config.toml
tokenizer = "word"
encoder_head_dim = 16
encoder_bias = "all"
encoder_qk_norm = false
encoder_expert_mlp_ratio = 1
encoder_patch_size = [4, 4]
text_encoder_norm = "rmsnorm"
shampoo_beta = 0.99
max_precond_dim = 512
adamw_lr_other_params = 0.0012
max_grad_norm = 3.0
epochs = 24.2
warmup_steps = 920
Rows from block 2 of the image encoder, named by matrix and row number. Rows with one number belong to one attention dimension. Each number is 128 + 24 x the weight over its row's rms, rounded and kept within 0 to 255. All counts start at 0. Numbers have three digits each. After the name is the row's rms in percent of the matrix's.
# q: window attention query (encoder.blocks.2.attn.q.weight, 96x96), inputs 48-95
# k: window attention key (encoder.blocks.2.attn.k.weight, 96x96), inputs 48-95
q.0 087:143154166120100129145130114115110119165070156137166127131124163147158152146118095103130134126088123105149122102123137127083135132114163172112114
q.1 115:157094154155111120152118154139166119122123141192140167140163116111128123144148129135117155125119125134139109126064110127123101125149119135122087
q.2 091:197149141110109135133125097141156123137164149156157119117107106132123149142153128098161149132144174109144095134123096145082129153135157095148130
q.3 090:145077137163167143123118112154159106109106087126148084072136101142120149143153117106144141172122138160164099144131152129145089140119105122142114
q.4 089:151132125074114178171172118171135119141122104158114105117115132111148119158108135164114101118105102111165118077111095090119092083131120128131105
q.5 097:137150135101070103123159117114098165131143138176149143145143150130131151079132121137099105143148086158113168142102184115176179149137135122123117
q.6 101:117093108088101135098160082137155110079172125103165122080133100141130166158114114117121134144165136117141128125136157099105134131121137142107140
q.7 099:135122143121158135114117085117139131138119117156122131122127127141136178132133096153087142151157137098150104142157139124101145132119137156117115
q.8 091:110119130139114127183123135128129144124142114101127139109162096136127097075082149172097134094131170101152149107122135098115145115143111138145170
q.9 081:112109129088102135115132111144130123144115156183130148146094142146119135131197147138115122124135112149101062098090129136114141119163090142106104
q.10 104:183110085078104110130149115099151146097123131156141121092139137140101134137105132141143146150136175131101116119149087138097127117137093108150166
q.11 111:134142135137104114126112107155170168132161142094144109110095114158106118068149084102167126157127149094134161117128092135161140146136100149110117
q.12 087:138122136135105164147122163161100122128185131086113153099135170103138127104114137126120109114145116133163150119092072107123157095097123138106125
q.13 100:127125088088127126165122117129165104088156110131111109141132085132126140167125179152109133119124100110102146154098152159134117153116137119145117
q.14 094:131082124099148108102150098162133127102105131142092140087147121120068135085125145144103086124131124156097138080136172126146139112146143122162138
q.15 089:122097108118147128124168141132108128106166120142105132119150154092116126093135110145153157163128132132127136163129111130103153117106129104107176
q.16 104:175112095115124100116117111095150119121144104131114152112193115128068112120128119135114165141137174139128100167110122126132122117088167135144116
q.17 086:111157129177139135183145140140108135102135163121148122131124163158146127150109143097135137154164121162146136117139085113156144093131131104141143
q.18 087:146123157137140150146103144140116116149125167180109179123158133143144116190167130126110146103153133178141115102091057118118165138117110123111118
q.19 083:089174119155103171094131113123089186113149134123161107161078156098137159117109086119133124125122135124131113123141104104147140073155133112119160
q.20 090:134127103107123110161169088121114115117090112153080106176156135163141084148123136106138121119125078117111115164113159129091106135156075123124113
q.21 087:145104121135140151134158189157152142126121127147129173108139112132145078128174109119137092117109151183132117125112056096126126115125092118114148
q.22 096:153102065088141107132131137142121114126145139118110120091206133167068131165113145115180130125085121110113110129145146161099117115148126129147144
q.23 095:173146134147134119113211150162156138129119108092140120129151112138128163073174140123170110160145120138104151157172158133124112120117165128111142
q.24 093:123175098091117094114105138087130126136177141134115103119131123157134140138106135137143141145120175105115085101153126107091121132136084145167128
q.25 088:155178155131093162145134115152084135132113167120114107151106145169154144085171134132120101149113106121099128133174168138163155108116148151110114
q.26 077:133137117115139132153147111132099144144169138161122136129175114101154095138130119074148137131143128137102108087145120145171120068173104178150106
q.27 077:130160135159114116148069144167092115096120092109145130104102132115082138093122130118130128153138100131119152161096064113080117136179143117115104
q.28 089:121128163157187131111102126147159138161118128204141165111138104091153130114121123132121129074128106131159126093098102158144126126113083103139140
q.29 096:118098152088100083110127130167126090105133140161139145103128151134160129140102146148131116127122140086145107133129128126149086108140115151131176
q.30 093:125163114131082118097120117137128106158135155089124136113126176133111097099139108121192133120157161160112132135141142119133163121125132144093129
q.31 085:102108150135103174103123100149143095121122149136117151136145116126185100148130137090160140091133103083131128117100124129166115137125146172150141
q.32 105:095109111159137103127098081135123154170183131133107126134142122153140121106144134161123153147124131157158183134108091142161148100138164122075168
q.33 111:193112108143133135127103097112112142098136154153128110142174152129095139104129153108120105177144123141162129127129094163107143138108142102104083
q.34 104:178154091110121113108095118141087155158117110096146133144148118148123142121124118169108105148133082147103127090153110138103098117118123143167109
q.35 109:126132156135127151134084090150145108121155146154100132136134140112090144128162103148183105119114144122159125119112119135106074130131096131121109
q.36 086:166139145113100132127127104105149138146137142104144160130155157093150155103102154126142154148106156141131114110134115157057195126101163147102105
q.37 095:113166141098106132138116143105144105160129133096149138080123141154141169158162144144148178125120129099101169171166128161086091146134142136104150
q.38 096:159141134125160089101113121138129099136129148136145097153138142128119156153176119110110161102100117122079132112123147090128142161099111119137102
q.39 116:187114124090094145139113137128128154141166116073171153130136082098110127172136109084143100133115110117156154128121185120137140091146131132128123
q.40 110:143144158135131113171143143104099142175084122080149110160131129141174111138126122137113122131100076180103109117168132109099153148120107160128133
q.41 109:138142121130111105107125101151121105099153131127119147171173123107126125128172107162129115109137129125188158146149091123136152160118152122084154
q.42 133:096101106151110131123151128101166104108080126138180121178097195168176110101141125151107133116086120119124081102136128163137100115128147155118142
q.43 110:149127117128179085141104147058126110100090112127122108103102092119121130160116138126091169102142124085106095129111115135160135170105103152137109
q.44 121:141094135135129142152129120165140136134145149080123153150138139120080130074094103109162149171135113125115142137131111155144122085127156174119119
q.45 098:154132111140144095127139149084150109074132117123160101146183106132108077123157128115112131152100136139114167124161155125130126153140095132132117
q.46 120:119133161106171106121118138130115111100093155144155102142142159162129096176184117116154141141079135149143115093185127112114128142152078142141134
q.47 115:147114149142140133114129194127124138086119076131099114121135122092108143138102110158106113128177127173158125131143123183116128122156112157111115
q.48 093:105144160162112143134111107146123185153142121116126195140130152104139132098125087080149196158126129144125138142139088102128160119122099132101139
q.49 106:130099118147164149150104121143160105120148121175122108101148117145149139160176137131109103135116116144125104165105095170123062094105086119140117
q.50 086:098138123116174105097185130109073147162089152162113121145090120131132136139119163114115118107099143106124099107147159138149138134145145133152139
q.51 098:103125108159073129124104093177166147187135142085128111125125146128109130122155158113132107125164103100118160102127141111122109109128125114152115
q.52 104:141167142154160108120113132169118110111148175152179142142149131115114123136111096113147122096120216092133123136158124117139130120149143153111083
q.53 095:125160117168109133134117117149136104123145108128117127118093144146108137134118150126148161114145156113120109105109123132143132133132170119089126
q.54 115:187158138149120101154145101106126139120131146113108115115143158104092108068106111110154136148147158102121112101150132103144176106147179162119099
q.55 111:109156098123139142124148148136121162140114099133135091144129105118107132162130161152114128102150126112094154155174212122160137183137133093135139
q.56 107:059118112147098128135128117119133103149117129096111084140130161139123122120143129125141128138120112135098183164184155146128107124177172166134124
q.57 092:183137100148115120178134136155128142153081120069146131129122148114137186140153179147127161143159079143138134146136121130115142102136148133152061
q.58 104:144123109144108099159129122161141123145157142110138146115127132092101111076092114135126119084085150096132135139100143124102134118130137170161151
q.59 083:150144154148167125068116112166121150129103114079092089111109191117131124163115098088152161166148130130147105110117101092135143146136160120135116
q.60 092:149130109132114128111142130127150100115113183168186146170107133172109153109171141068115130124085142128077135149163162135104150128133162181137111
q.61 099:142131148130140139096086116153138149158171136142135088076124155116117121135118128132150118151179142135180115152128117104141110092102136110129116
q.62 094:099133167085114136066106092099111148142119110135136092134119130140115137122142116138131130115124112154133086122118170166126100108123145177112121
q.63 094:133141109100138123174122116163133134082130108114121163134158126096085141139136114165119155104097115132116133084117158132123142098138120128117120
q.64 106:062158160122144132134157146123099152128113116088122108120128158120087130135162152136125166127121110141157103073133131133072114114154132174124143
q.65 120:118113119115122135115112103150147153162126121125131148141162102142146099125094132088116108083153118149108142109102167124118115135126125115160100
q.66 115:138102085116125130081151128115135124144138107090162138126142169121119125099119111113106098130126154143093133089161194099121166122163121162147150
q.67 097:119167136171111131141105100132133176113110118150135144134081133140174135157164137129133127136117100081114132146117076155174116119113128096150090
q.68 105:088170149175134144075140080146114135139148116124106135137104117192144141136163110165104136144138112089134152105153109134123116101104155145130139
q.69 119:138122114125097160127129133154117113138131169135154129167115156140132156124137132108096110114113141153083095081120155153158173100128134121124153
q.70 120:118143138102157114161134122151123127117099115139093158164162108144157136144128111144116113129110120139161126110122120150142109114146061127139113
q.71 090:109133142161085142099156130118080106100117168150077111103106134113084141109113091150133120118138084123128133147141159111109115125148122117105124
q.72 124:121135119149114162141142105135145127141133127161130144141149190126140135112124127145134127159127150123101089145141111146116112116126119146103170
q.73 096:162104085110143160142116076103125140112111144136148140138139118113122139150109116155136084141129142114121126134126169095109156162108110101146132
q.74 124:110125128148112116131132144136129106134137072165133095117127129121117149180138158112156058125114155136110140153123139106149111154154100162148150
q.75 113:134143128130074162125101138153106123133152106140112120119111104149115124120173136154155105069181119122159147156136162131177137174136114095100099
q.76 118:149115149130148140126109170137123121117138122139078152124112105096119133131126162109146142103165148101127120130090091150132119143113134099136110
q.77 107:114112122154093155117131158108139118137146179145111155136116166102094150118156146111076121104109109144120103134073127144142128115111115120156122
q.78 103:121110130161147112137151136082133088117096146116165158158106123128087103154101156080119168161119148094108120115138060140130121098151159140137113
q.79 105:112151169149121110117118103126107152141110161087116112134148126173157159125181128114104090152152144089142171152156090160127092156145161157115168
q.80 093:130096109081147152139100143116133112104136119090088083155116099149115146122121132127175125154112124149135160140156126148153139139092160131139150
q.81 096:123145147154102133089156149162125165115155117122141143165140099127135116147094104139114122126125129109137151118140139108124151097134147123114099
q.82 092:091147128145155153094085137152113108128103115137141112143142103124129105115133160149079129107142127154106174139122168146108124083155115136129166
q.83 095:106106149103134091136141106099117121088085163143113095157113184156135122141111141105149166116129154126114143133114138079121128127121110122159148
q.84 096:166128179107112144147165165123145126099182119116176185133124134111155116110094106163174160143113127145148169151168119079129153129133155133151132
q.85 093:112122124170140105119118140100087115134120118122133125073115140113095132131108131178125125175113130154157125151116140103147163146097162144131147
q.86 087:122100129095151129080146119163151138141129100090140114126141200126128126105129118142129118129123105139138089123126114121173157118097124112125144
q.87 099:110078166097124108187147124134130126114165097182130118151111110155119106151123122173127173116110117158136123085102062168155141106136102111134147
q.88 090:091098155162129123141125111136105134144093070119130132142093132180106120154138144135132125118132139130089138155136103104172105154111102132120142
q.89 085:145159145116090141128110147145116128113154106135096106140095115084145113145145125119133157129122125129120131125157062161075110111100121141183126
q.90 104:086101136096126152124109110099125099097142115135082105117132089138160139122140183119098121159100157133109113154144120124133124098123109123140140
q.91 102:135101110088138108144120146117132090095059090154083128118130127112117143168123141162106092134119113128100134134091132164107110105188128115168104
q.92 091:140109119089126149187121157153128159086118134161136100131110096113139084198132115150159105123084125154118113115159096137115111119122097142161140
q.93 099:160181105132076094105138115139116168142108134102162101121096139104153128090116091092152097138129149078156166113129147143108135128131080124150151
q.94 100:078148075113142126110172098149151105110149113114126105122119152127103103110128107112141105111138068127115122101126159145128119127136151126105105
q.95 090:132101106130080111146121125137120112179103132137175112129171109153112141159133107116142127073136126137097138140136145160088122104110125098142122
k.0 088:126114121131148138143135104165093147145125105100122115140160144142174118205116093127074104060115110136109109132120144130161120120092134135138154
k.1 120:153117090139132114151138141117157145103119100165128085133117116151132135110115148178122137158148142085089129083161121117107103170111138119145111
k.2 092:096167153123132148092138138148150127163131121133103127118126107164124120112152082118089120079132160134116112107128125088119138139118106143113139
k.3 095:124124145124122176090161116115128117124120129210142132152122155126100126093071111114106165110128091136120161083124117124153156114132120114111154
k.4 082:105092090101157112115110125109143133154111145144131171164113079164133140111125127169157148100162126167132132107134138135118165129144136148088118
k.5 099:136155118143142124161128122143112147113110135083070084151113137111121153138149146123152127111140168161168094160123114120106084095140129118157148
k.6 092:113135130165138168084126138121085138129115180149129121162119141126080131142164119109126138098118084117166103156125128127139099106147141135119162
k.7 093:093096111160140125131162148134145114122135145135133116171132120101150121141116122081156131119119094130175130125103161141139148131190195099120091
k.8 105:126133138160123119123116139155127162144122141132113088114147098093124147140108146148130117168188183121120106125143156146133102100104119140114088
k.9 090:158085117105150084138132137091152173117097091189121103139133160135154125128135147153159136126152151115106186124120159141113160152155154131127106
k.10 105:136148125106173098091092115152112167144157117178125114154089098187086107135122106117121109119117122079117148113130145097157178121128149165092140
k.11 105:144136161110116100140111135109127133183084127125089171120107108123141157136116113089109133117130156105119094124141104158088110165115117119149137
k.12 086:134113122138118127136134123120168157104086107139114134115147111119123152165125144104096104205176147068114104132161126149124128152095113133139131
k.13 116:094142109137126159087139145112136135128148145092122169124106173121118108134153150153152144111136106168133155113113137122151132108109110147124095
k.14 100:148138130115094082128150106130132143113120161115106140152122147147094155123163103136187139122113152158143109141123125125092138079152126142131093
k.15 084:153152118131103117138114128121135163130122147107149114139105117114116135120088123122098087175106139100117125130172098145094119140135145100117179
k.16 095:116146147095109161108154098157133112192124137123141162172140121160123132120176134116114127103118141107131167125136129123123173098141120142109146
k.17 082:149094126095103083112141156116129127112149156068165111148118124117165117147166162131145114122144113121086092158111143139107156109119107112155119
k.18 092:185153093106096128126158127107136125105079134096169117120104130152096112105112146099122084074167135149137114128116146111092153116145116123155183
k.19 083:127124126108143089089142127110160075109187122104154154114177101086127113174107152130125141184120121131092134125149115134140100142115163144122086
k.20 090:101099152145111160130110145112085176095104124178092129114144174122104120120119108100124133122134092126163070108147124150134106117138101087098128
k.21 098:103165130106100139111157143124113099105099131147156074117082135129164121091129164122109075085164144133156126117171146088111134122142110111143141
k.22 092:116165122130116170174100110117148151140095127160113142164147136133133128089104146119098121142106119118152118137149148110111160115147085111113162
k.23 096:128144127085138157155126129187157093175155120122075101159124128143127162193144134123104115154109136162145133124115114137155122129114153155105079
k.24 089:129141106113131148107156119164137135111095146122137153105160123155126158141155155150125111132076131131101151156093122083163158106103142157112142
k.25 086:148120095137119138137111114113088123132190123095081135139145111116116132143122090150127157162103138148121148116084136140134070119142177097125082
k.26 082:115131101137118123161161159136120108121052156106178137146134122123141114146100148115128130133135110130126101140116124112129144152121188134141114
k.27 074:165158106153107153114112148157134168163106107114161165157135072153150139126162119144087176105130134129079148143134096116151156112100118101121142
k.28 085:140133124163098116137145171122128148123141168179176128135136144079093126070120098117155107136151160104146133117163171116105158132162093119144149
k.29 088:138145144129123158107126151130098153144151125149188165132145125171104115154142134114108135121093105157129156130114119098156139104138124126091164
k.30 107:130127132068119081130170096122120130107138110104111117124144109146139119161126174135104117145123107149132123132099107113137102101109195124109095
k.31 089:127122129164116134166137149074120163110154139135200109098168126133107125121102115104126131133135153080133116152172143180114114137125106105117115
k.32 105:125108137118108148122148137112105178163104141146151127118174093118102117172134142118120107164073154112143115121135127109105098129150131139128099
k.33 114:114122114108136173113138113117085127109137136110088112142154123171176137074132173148128122117107154158106124102110153077154125102109145142099160
k.34 097:095122138121141117098142138109170124105143132140119136133139160093109096120150105149142123125072147161124145104102147129122147095123127128132092
k.35 109:155157098113110146156128135121158100128137111118144173137095101126103123113112162193131127164099130152126142101133141091097131157107136175131105
k.36 087:111129093124120138126163159173065124128127107118094110121152128117151155152107162121114162160125137106117147136138139149130147153090119075131170
k.37 093:100124109137179140095114116116107084158134134111159189122119138139142140131109131151163151105148104132101089103152124160104169140111107107091125
k.38 086:118162110073117152151122130156128131107129128111128152117132155152135100124137129149125126126158107106102151146096115151134148147115128162106119
k.39 112:133082077134108134188112125132081108130098119118105146105082116089143131134103140120159148135134138130142142149137070142122102134182114109124092
k.40 110:150102141125140091129114126153153102143130108109119135090163128142139144155105087112122094163118106138122110076105102152135144145099134099161118
k.41 107:162095145110101129133153113133144125130127086123141176075164121131128149126144141135171135137090144091125153118142100099145103122183114111116105
k.42 125:118129167116156124127128150153147093152092146117128138147123155132091153097108142124139122162160129110105103159136182113152111149096137112090122
k.43 103:107133154119147109081109135163143138115132144152094153136143179131139129099145123119144109063171172098119105128118080110122156141133118138103133
k.44 106:109103116151116090128174119123107144116141145099138111126131147100129159153144162150144132186124116118154115138139129128133096181135123127169088
k.45 084:117166135153136116102124130143126119092143141139113139092109156164149143147179104167132097111079119124119122149094120123115137132132105149097143
k.46 117:129144163117148108153117116135137106122108099167112126153101128134121141118140130151120101125121144129124075104149066166107106131127100144072140
k.47 116:100131136174149070102122149083180135120119132156113133142164090166139108132171123124145108112112147174100104137120096092155118128119098120168133
k.48 095:163136128143140119171150107136162134097093144134094087145182169132106125136131121126124136084134159131186134140149162134151138115165124139092118
k.49 098:105126132081118153122111119144103151143162146163145135119149143149156132097125147100134129122129126145080115117124124096137136146129117119157158
k.50 078:082149135127097151112170137132117138121111119133143147124088107117057108096116140157120095138125088145141112094138150124078094118131132081170174
k.51 101:161166175124125139120134155159168111107128141152097122086127086101119121137065105163112117103184149108120135121115094143152102143139109107137132
k.52 107:102152123154125113123153129102151139139077123143123088149145156148129103137116112115063128091106126165133134120120119150148143133152156143143181
k.53 088:108191166097140103119070130143161149151110167104131131171109120135156128114094104123132147143127151134145108140147131128106123113105151118119133
k.54 113:165119098151136116164110154115132091109123127157135127149135159104134098129087149146101116074123130139105097162089119127175134098148112166109133
k.55 115:116091159148102115102147118141113157127093120135140159119070088126146114099095158120114168119160073097122173112083105123126092129091113093114151
k.56 095:121151120154144127068079139152157083157138167125082137119138105131132113104105134108126125109167133091099185167129107120121118123113112137161146
k.57 079:141116147146146136102091132127148081170164140125091188129124167125110117100144118135111157127118120108106111107141109109104161124080136157094119
k.58 100:122132142091162138124110139144160137109128086124136108130160113060114128116123111126145080144109122156149102136135121200111155131098154096112118
k.59 078:166148193171135116136114157124132131124111141102134136140147102126081103138108112158094135134114150136103134156152138082145131121123114194146152
k.60 087:145140104171104111080123116080184113164102110127118136093109170126135124129116107104163148113129148109102149166135111102151119084104089151106121
k.61 099:105164113141137124147142149142151128109117100120148103151155126143129135171133070155062140076128163135130101147133165116176150183134138145138167
k.62 093:153131122146084080175162113144098151143136118148112120143104106141131164109101096157105100128121119132137138151118130125108070181145143090113117
k.63 085:107142143094152101107101124129130110134098133119173118156097102140120165128117146101108113190142108142119131094097072141090191138136139078087107
k.64 108:145131148115148150136135091076155100134136128110104151170159112108136086134101117098127115154134148115125119131127131143103113171138112121174094
k.65 131:128099109097102141108159126093118087117120126147121119120149154127116160163125101161120121127108136143136123155161121150172116155100122156129138
k.66 130:123134128150102121108133172111116160104136157198151107120123111112114120133127152152110149126139106114098138132118119163096112118129160091167110
k.67 109:122116114132108137127155106127139111180145111095098137117182102098083147110088100146128126087136148156128122130173158116095132131136123150113141
k.68 107:167107132152125107133129129092138125130094137113125151136122100066116144107098107114170128149138105120123103159143156134130163186135138099152113
k.69 110:099120139168112110136135179106064130155150133075154132124142108113129110123117081110139150117113106135113144099175134118152117135137118128134157
k.70 122:158161117075127111141148088147160099130104140074100120151156142136144161146141169156152110129149141118150124124104094110158111090096104165136138
k.71 095:153157109154131108172167112083156152118082100163161129132089147118100128159133108143115110097153175150131141125148176146123155128082132133173170
k.72 129:143147110153148153135108116087135127145137111084136109150163114120129095108130132131148135084163092142068168126150129094121115119139163144136148
k.73 103:137136093126129115118117131129136140103087135164098115093130140162112125107122123153090126103160113137108155131116139144166126122134144161153176
k.74 122:102138156110077151114135137161126099131108134137151166186131130146137136126148119090092106120091122148098120119172132147138104124162146135098153
k.75 122:106108130104131103119164142111166124124117107139143133119141157097160164061074139112105144115079154126144117105144134128148128110125109125145143
k.76 125:108119160141109142137127155146099140133155083097121156171122146131127104185127079107104123126114104144166094118124125122134115124152110134120094
k.77 115:172164178137127138134181122108080151104128095103130111118127171130111115122139135159128155077119119182104106142120129112154123123115114156096120
k.78 107:138142131094127117094113108112115127156143137106105159160144111155079116105161090149123102118163117131113144137106130101091144148144106122133142
k.79 127:138081105104129116112138127127136088133128137155135146133142089125165121143072112115145123131117121121113114167143130125147146153158115091094145
k.80 096:131143123108114155110097091129163149162157097147169187129119134126142129114143135144141116151156131124151134141113126122130120093175082147141151
k.81 097:129110143093156092143116125092100139139098129083119142147135147123211153121152125144145148157149112134164128131135106145160140125096147089121148
k.82 089:156113100083092105176149145095152104113139156111093150131146125135109105156106158092145165150138095123171083123129114081133111125141150129119102
k.83 093:140133158134147126114101167129175110114156123115117159115131126097146081113106146158122126152102110165165132152142129094117151111182100159140111
k.84 094:142114128170095120131148120098099162108143150151100126157125113069139140154152137120106137169153127077114113124138151186143136147107125134118109
k.85 104:131151119097107157074113141146111159135103119135157182121173139165110120128172084122112095163121115132120143098129153145129085139119110160119110
k.86 076:132158123121118126120124085092138141124124097144110173137184135091147156152123153121093127126151161114080130149132118177142104171147166138065119
k.87 095:122154129162179171079136151127091087162124156079100113113131124121110121166155134111121119126123125115080158148169157104138136166135104138144127
k.88 089:136154096132104125073158088155091127135177124159128134118129106122123152145130133122143118150120117139131147078129159112128090111143149152147119
k.89 092:088124140110160185160117131145075141137117123145123121146155120177132124080091125123123135108137132150129117098122175120130141124157141141156162
k.90 099:106161159149139135105127100133120154143123113106135094124145146153174106124138134153160076059131121160150132089117129116108087065162125120132132
k.91 105:115153178127138123091174114154176112140108158105141104128126129149119121119106116080135101095138175161156111122128160084109134088141164176132127
k.92 082:113155168147094159114139130128118154138132164136112141124123128128152124134120145141129131120129164140163103172128130113133178113140158125134106
k.93 097:083133096092108158144087123125152141108151109188145139139127134128132130120170135144135156130126152086129134112153117160144136156098134129119132
k.94 099:170126115135098118196127109135176105141112116128158136118119152130134127146109109106129141137158211109124162149114106123139133104128137114103103
k.95 086:131132143122140103111133104134123148158122113170089116142088121163147121134196134097155145103147148146082143109115133103140155123130096157096163